{"dataset": "rosettes with rotational symmetry", "image_size": 32, "init": "small_normal", "residual_init": "none", "orthogonalizer": "newton_schulz_5", "steps": 5700, "warmup_steps": 1140}
Rows from block 5, named by matrix and row number. Each number is 500 + 50 x the weight over its row's rms, rounded and kept within 0 to 999. All counts start at 0. Numbers have three digits each. After the name is the row's rms in percent of the matrix's.
# emb: conditioning projection (model.enc.2.1.emb.weight, 128x128), inputs 43-85
emb.0 080:498505526533501370466567417456485572493473558513556505545486518413479560569549624570494567586509514535419505536474471603504458552
emb.1 124:513492549499483584550433556504543588557578387499521500471448522564606527482523489485422430444497533457384534458419535462531480557
emb.2 087:537471419505457575609509513486474550511465505544564526512512456504462525467534472402480466509543479599476494593574505513436474474
emb.3 088:517488537465446484421523434541515519531466519466478547446473458463436482445564567518448418494507484566661518509516436499445465512
emb.4 089:475608519499535597528574451476505559466449566520542504575552613538477387470356455561527532543532469491515518430492551491473549527
emb.5 126:454500521461522475507440611446456438546559422527440435474458455481480587469457399433505539494447560520453456463474472474512559451
emb.6 072:480602473590578430496486373447518449407501486442527373584517543475541366570477460540625592592524418438469476542556485505485477457
emb.7 093:507448472512546447508537557579508435471488588539508521496450551526513580495533374501644513393450602493574518532492559523540495488
emb.8 118:476453371556521523526461519594563404462557492539513378437501537450466424505495409451474537488426452462557481482569499566499515472
emb.9 087:594496550421423437508526489496485447509557582453553497422506522518486582482491564502531506544482454551382565470391476526507503476
emb.10 086:517555516487455578498574490532424556544481578394530491541600335428458502503553561556420502500451537535565481484479517485496478505
emb.11 083:495410536454539401455497526471462445428498576501547478442456470574520445522448491551484484551471509463477517360557457484502465582
emb.12 100:496547512528473519489476479559485553552448375569405552457516471508603485511472597536477458509587543480493520531484550434536446527
emb.13 069:491507456459472382448476497478544556556463501496451497507494577428407474566504526569549446581546518471611508609502549544528512474
emb.14 097:471485541553443679481515483493478477484507510485430560584572488507467626535508581459485475381511430535533446527521509448486537488
emb.15 078:511473536453565450474485512423550471480469476468472643522466526569579388483490496471499605489509462431498473436523419470520541444
emb.16 102:522489474547475567532531586507574581542558510475602421524505466543546512514427544481541427473493484457430593578491589386462434608
emb.17 119:510467510585470476462505503546521492490551543575473543452509522497526544506575616507435578414553453478525488467434466555527521493
emb.18 100:494511564474620518403427498481514539524490552493409550553498516438535485575429515521439575518613440526388520467451511459489453496
emb.19 083:492518490471485499491446417517466453519472519489433479542553489580545505400517448524557439405440536488398550527517424559558539556
emb.20 096:467579564368526434584449417489450447439555471533426565437457467521511572547491393394581592419518515530454522528429495446530510494
emb.21 096:435537450563535502526521513534495500524551579450459601558403482500566498549428429539485465569509518499514407435548527498530467490
emb.22 070:460525479503532492548594486469466564497434438486560422448511412497481486545406510515480494494471428482568508522524455450511505504
emb.23 078:379557446521551496468540466448606475486474513541456551435544495531452486514456515544507528553535582552607540384521464447519507444
emb.24 109:533460575515455485586453557466396594497505449508467479542387533558466453471453489496495559441489604500428482459524509464459499567
emb.25 097:556537497587506509465545568580464512562439375519540487574512461414410564524464560467571424514420519448459482522523543440546461516
emb.26 087:520471461487483555533502417510512381460452512477481498444478425498465465425567427481526480497538565535652527537489564487479507470
emb.27 119:510434483501465475466568482556532496505455533465588560526602581495495501488627586639428434592437439491595409533530495555479465426
emb.28 119:527517489436476480497483517437428554521486476488562447450518402480510492491529442432498474541467518494401533514505513605393495444
emb.29 082:524421503465448479475424477519587489470464433481510470474437658540512440430574436480473481555521464567577500509539501606538544530
emb.30 090:483575546423546507466472563465567483409495483483497427546579566485431377438455438524529470548466485489631510536513467430510540513
emb.31 080:550451482543496541498561450467469424546564584510500480530485488468523556543546593432462572479514467487462476511517468595494584449
emb.32 113:479496448546486566541464558450498507462460468522525420528433461443397474476554367515525475460399494458398480564540547536461439433
emb.33 095:566578479540350502519485592555444521457443438522527497470478464519492460369563483528454434511502500529344505529479514488474457444
emb.34 113:535464553476475427409482486547430529512443545439497548489581460539585457564509594499512510490446509453582468527486542544507532497
emb.35 093:535572533472500535542523548521533567468555447501427569560489559563561536504471583420464511458598518481460517548425477504434476427
emb.36 073:532490457510516507483545490526497494504482602513504632460507542488438489554554557481512494411624567483562468425542544420475484548
emb.37 109:482541500384502407482583416453525483532558524498446595499476566538487439527518602527494537580599481534621506448430496544552538498
emb.38 091:532474473487503563551587482548457520467528513424575560514462431505484519466537514506541412542540489597552419454510606467444586606
emb.39 080:539462541533566485514451416503546470501420508484417554490478490503477445515480570420449555544456438450536458464491421528525464503
emb.40 110:516508458502515519460497552463437492539468415512578407531554434487452536475458353515494511458521522493484544518500581498514499488
emb.41 090:463536528554493564533417540511514481552541504525460645514454460448580546518471636491630558513420428518495521486502518486510596557
emb.42 095:475481492505518475466496578396605480469481502557496624514495473530504527579498596458413507581476518401537518500553443495514412478
emb.43 090:513509460573546429488483471459525431470535522471483495500650524473481510359475403629565475407399537514486480432550545539497503474
emb.44 095:417514565564451478493466468514486534521564448436555547501490574484555549486486616561468442492459376602632552525470446567551519526
emb.45 102:450453559459576450444538425552548443519574533540499610474532493452538429566609641533398538577506496476527485515521453528488476412
emb.46 084:511501482464469420476533468515519501522432505529485525557520581496532523556547597519469466489433533480617480489420419436505450525
emb.47 226:500468483494528566556476489497486514487501506518517220455462504514499524475421267432557529481552554515359523491522485442511508528
emb.48 102:504510551535561367414452469497495473515456473432452432491460477442516509519482530481571522431548498536556509548421447531490537600
emb.49 093:453465513603567491562477487479530501507524431486536490534491520518407533590452527469520626515558573498495510448517468519599574506
emb.50 099:535464470557472486565517528548483509558550569470514540491507456527605499506517510518440437558458451400497457554490535481459461410
emb.51 092:537495481472411417452545370547439434446545476562525553527593514564467459529550424520487552516454441563629460418530514444528521482
emb.52 098:452506427473504480489474432495482479482490541549452481528506366486499406503553472558583574531502514483509565408480450592477523549
emb.53 093:503462579507509654554557449490509546456516463510515490515413461511466566517415367445565566559503541533509450523604493549489431456
emb.54 122:521519536436443537481541560512497501546543531508524504534487536490591407531482613582374441547530422496442514545489512527491405560
emb.55 110:475540428414627540522501444461508443510526507501490478446482541488453460501460445445485531488435552595502458411452533438525511490
emb.56 116:592453526547523497539514529538497584480553555531495540525394545541586522528519653510446388511571545523501570455459468514522442493
emb.57 102:489504533449553514448546477499526572508516580538517459552562472492519442573488512533548496471435550457459499431467481553500589486
emb.58 115:503565522453511490570443541487533588492480404481471575317473560530474410598412465484547507465550560454406431491475557510499484484
emb.59 137:559471473531437516451446541515465450468485542486527462443556514454477587350475444580546458492551483464486515548610538469501495464
emb.60 106:451469545500483483434543578434552425479522491442485537548564500501492672438628473508492459464446494490483600520500469531518568524
emb.61 092:453432480510459473445459507439540512552482417501493471450541542489511420516594563451508575525431433547645490515457509402493472539
emb.62 074:480528453560458523552484618493553473513410476560547457583396461470540485507501567453437425429478500478564503533597506498478555481
emb.63 116:433594484485490512528492437529400508483405501454475501538545510495399586371501459435456519490492523486394435587474509432427495490
emb.64 090:587472513425532567549520433546487502543492508474467442476491481581589526476506532554497546494466411430522488464508458510481536545
emb.65 087:461492390432474417493484589508454476443500521548460508385525533493507452617528443490416493495493555532533446484514550509523559459
emb.66 106:513461496527540512518483510535494451477539409562532601428598485512478400413412419484487493451526532541628472471513571499463482456
emb.67 077:531457475528493397456561559528453589488495569449534502558581505461482445545387564462505571465582590452533570541476538651525518466
emb.68 087:485543386507450561488460551462541537527499539480472469583501509545488434440597480531587520534448495461408427552556541455505373561
emb.69 087:540435507420515589543474503495514447439501553441587550564451464475442504512494530553544423410520468500581549412541532418536556499
emb.70 145:510532566601496486510504471564475557547481534477446244430486491498507481440386361463530415464527441527432511617516551412506505507
emb.71 096:516584563463536492524467530476573404542505532513493532552446573482462622563524476430527494468437556485502469503480551538521491487
emb.72 103:472459467573437439452421473538495537416512476534504606515506495426553444477616598488515465624564431508444481522454497558437460477
emb.73 110:467553479414590532512563485415445448516480423548423409473444487477465619476464463556479559486478530498439508446424454470472488476
emb.74 093:404519484438551455498565433472592609523442510552482630454510483457563560416532530585449564536556509539419560541537476533588453552
emb.75 086:478582591493456446491465582467469514487469530516530574555557433654549537526525591466442492493475406523521522515501447471501564559
emb.76 090:507483477481549472398505367555534460496536447444481531570485464539513547514524541464460509503528512597495556432454484566463478455
emb.77 105:538492481589400538517485575467514503537541491521586509486540470519505472550588466526496532504443534443452545414576457500523471489
emb.78 084:522426487534481539513519407516490515486463470514501559506459566454430398574473613505498512562394497475549463514463465536503469466
emb.79 091:487483585492511521510542587458498456449522500420522493518450557454434601523494502438541507533529494455560425486513440428478584530
emb.80 092:535541487512509577451467512445547458516517458489489428476507434485490435433553587466559455549507459481576589489419517446501517546
emb.81 083:495504415482612427549516491491535496446425536477534547497537526525542494529503420488512533582480543515575499431492527496493418487
emb.82 096:505543372487485474546419425475507561460548548554541596444568524419412550553499437564500528474421492481402461449522521539447555519
emb.83 094:525459499439468417438412521548452446491496457505518505534489513541491451496477506484468524477518514520486458475523475401511591473
emb.84 101:426404519538498511452599553498500546457493502507466585595467524494587509556454540476486497530543487446668514502563473593458492517
emb.85 084:445483521463518437337511549489473538511466446456460583537477492526596618636567447489492570521552445509565432492485522510437599537
emb.86 107:444498510561536525527488533473539375527497412460470357508498486517468630385542494516529500453492591556558478502553576515503542492
emb.87 094:512451516467391487547546538456455504542519504479567504479523526447405500508507550497526382516537423437474555605477474508538488491
emb.88 104:511494493528533604592447543494514600598526479515499574589510478476520479427429577548474447529488421450591463459538493526504459467
emb.89 129:502536477501467583562527547590488623540559544528413486488454522476511446519511459508447475538451480520494417519532500547473386430
emb.90 114:523473550561502576589524549473484633536512550489529420484499479549474425556454555521463566527561528530361531545540515455517440542
emb.91 086:476496503513531432494486417474517427482483549514479481537428486467510486546531580383522612369512558440432521467470504474538502417
emb.92 070:591458527499451475535517494531525412513488481485485547524509481564540557508481416533509499438477586517543533502486499417498420595
emb.93 114:498537478515463634504461446511510455382519458517498374521416536549461449409488450526533523454516556541329521507416513538562462487
emb.94 123:486563536481560410444531389495458439488442522518519582462523553461479514523508496478467456496437502491465543518508456424516587514
emb.95 115:550516592449484375418521500487491423530466556484544496377609425554545437448519450506541504540499450527537526541442462561494570539
emb.96 102:471488475527429515497488504477517519554453503491497543567490459534494513486472488495642514473539464530547571456508450481467514547
emb.97 087:549410521465376465574579458491448409422459520552545503482571477470497530532451419427524510514517458535525522609483520448451477452
emb.98 116:516584444425516369467467434525544421528505528456497603546448508512529461486512597561474437530479521491380480492530461581506464478
emb.99 096:556473527482547486509442503490506481459455442523481578475566400505503535588553541426454540471473481494394441472532512535519560498
emb.100 079:511449504495516507443488464441504481549481582396444490509500598525470601465562489465517507557382489593481455413470490494509469545
emb.101 090:476490450523443487518459547514544587494478536477508470474497503533609522406466544529516478447451533424550519528476551426451446532
emb.102 076:564556549543542577525568535541474510513471514534506591517516385563514359440437526477530417430530531534562399519515465607504564427
emb.103 091:522434419454464548504497538549500509581486523551512445456551514417492476521503420504471520528521501488584577521483474483380454452
emb.104 089:486496459537497472414565545523553522518454486495544419506488508481415551574470465491439559451542471499508514515542515494432518551
emb.105 089:457480558497542496436478387564522407471501547465491524462503475475583472499477443500546528656463483474527420467558498542509500481
emb.106 104:472545532570511536536558513476490610463505515584526437543482661399508431529505573532505479382475538470515516495556477500519460516
emb.107 093:479558482446574499342481435486588543541516510518484442584480506573555510495515491569463464490478511571583482533461540503607527555
emb.108 109:410507605490524491580484574508490412459545454479492460454410545505355565462477435472517524507433572493494590572461472415517530518
emb.109 085:523495474492483509526543456510423511445541382536517519521498488452496529487543504515460468506560420509462421457459528485539520463
emb.110 103:505500545568514473605473564400407541430575455473462443500551466482489507478576526476418584505593511454538511459469523422524520416
emb.111 089:527515453476486590516447512521503537587539517441517533392476510582478508508474533578503397577568486480367538496509535581559485558
emb.112 091:496527570368522532486494472514467469501520572399474551497474525512424512425468459501507502488514596569580591520524490513523457392
emb.113 101:430558511485543376382526505448452442443489495488536369540510482475504547508541502468528616542559488525567551492470515432469532487
emb.114 107:563451458526436572508482457543503524425577400559387440467468489530603515590430448372557504514560525535442484537457535417565514510
emb.115 122:456465529583518510531545481526492547465615471525472607640491491555565537527447577545433456510520487461462424508519491510542497526
emb.116 116:611456567490378638553475554510490505564466508483515552467443486547517556637527592528442485497461528464501546529513503561434442426
emb.117 089:578436533551592442522530488459506459487432532483456398527463465525441464512515560473571527454484528470449557448558435507532515460
emb.118 099:540583563404487446547552440562503448445493515544513470521468528479448558337532427453580429561553508511551460474479481452502606503
emb.119 089:494500436523486408463413445516513518560432502551412563483566522392451375470439470485505560480490468498453513526501540535539509533
emb.120 088:511485453495498458473551547436590468413482558441542489475554484523481422468501566507485410487498438396409483594466483503515500515
emb.121 095:435547445478647447476404452492497457496477551457491464533437554507443515482595483525496461475485555473502392429498517437508476487
emb.122 122:493502436563496552578500510511471633576499506519474578420505435507512566481464413584518531444547455574490519532504549496527517475
emb.123 091:556408507472411546468487464516586415516518542515539625523540511505525478496595616512505468535539499544525484471523472553517490578
emb.124 092:431559483462528452420538423519539451463514544506575314473493436378459449488531526586530591512445541521473556439519466488429552492
emb.125 123:458531485514513590553467594462478587563467437557574491442525531534614427554460368445415500473459473467446495525490591568471501587
emb.126 087:461453528442400417450522578456516497497537512479494516560524546424545579484450588539488476545407443432627477539460439495395435583
emb.127 091:498532507602539509518508551478426472552438407445545485467553535549408478483503441528491490507420522535574482462514433549521467450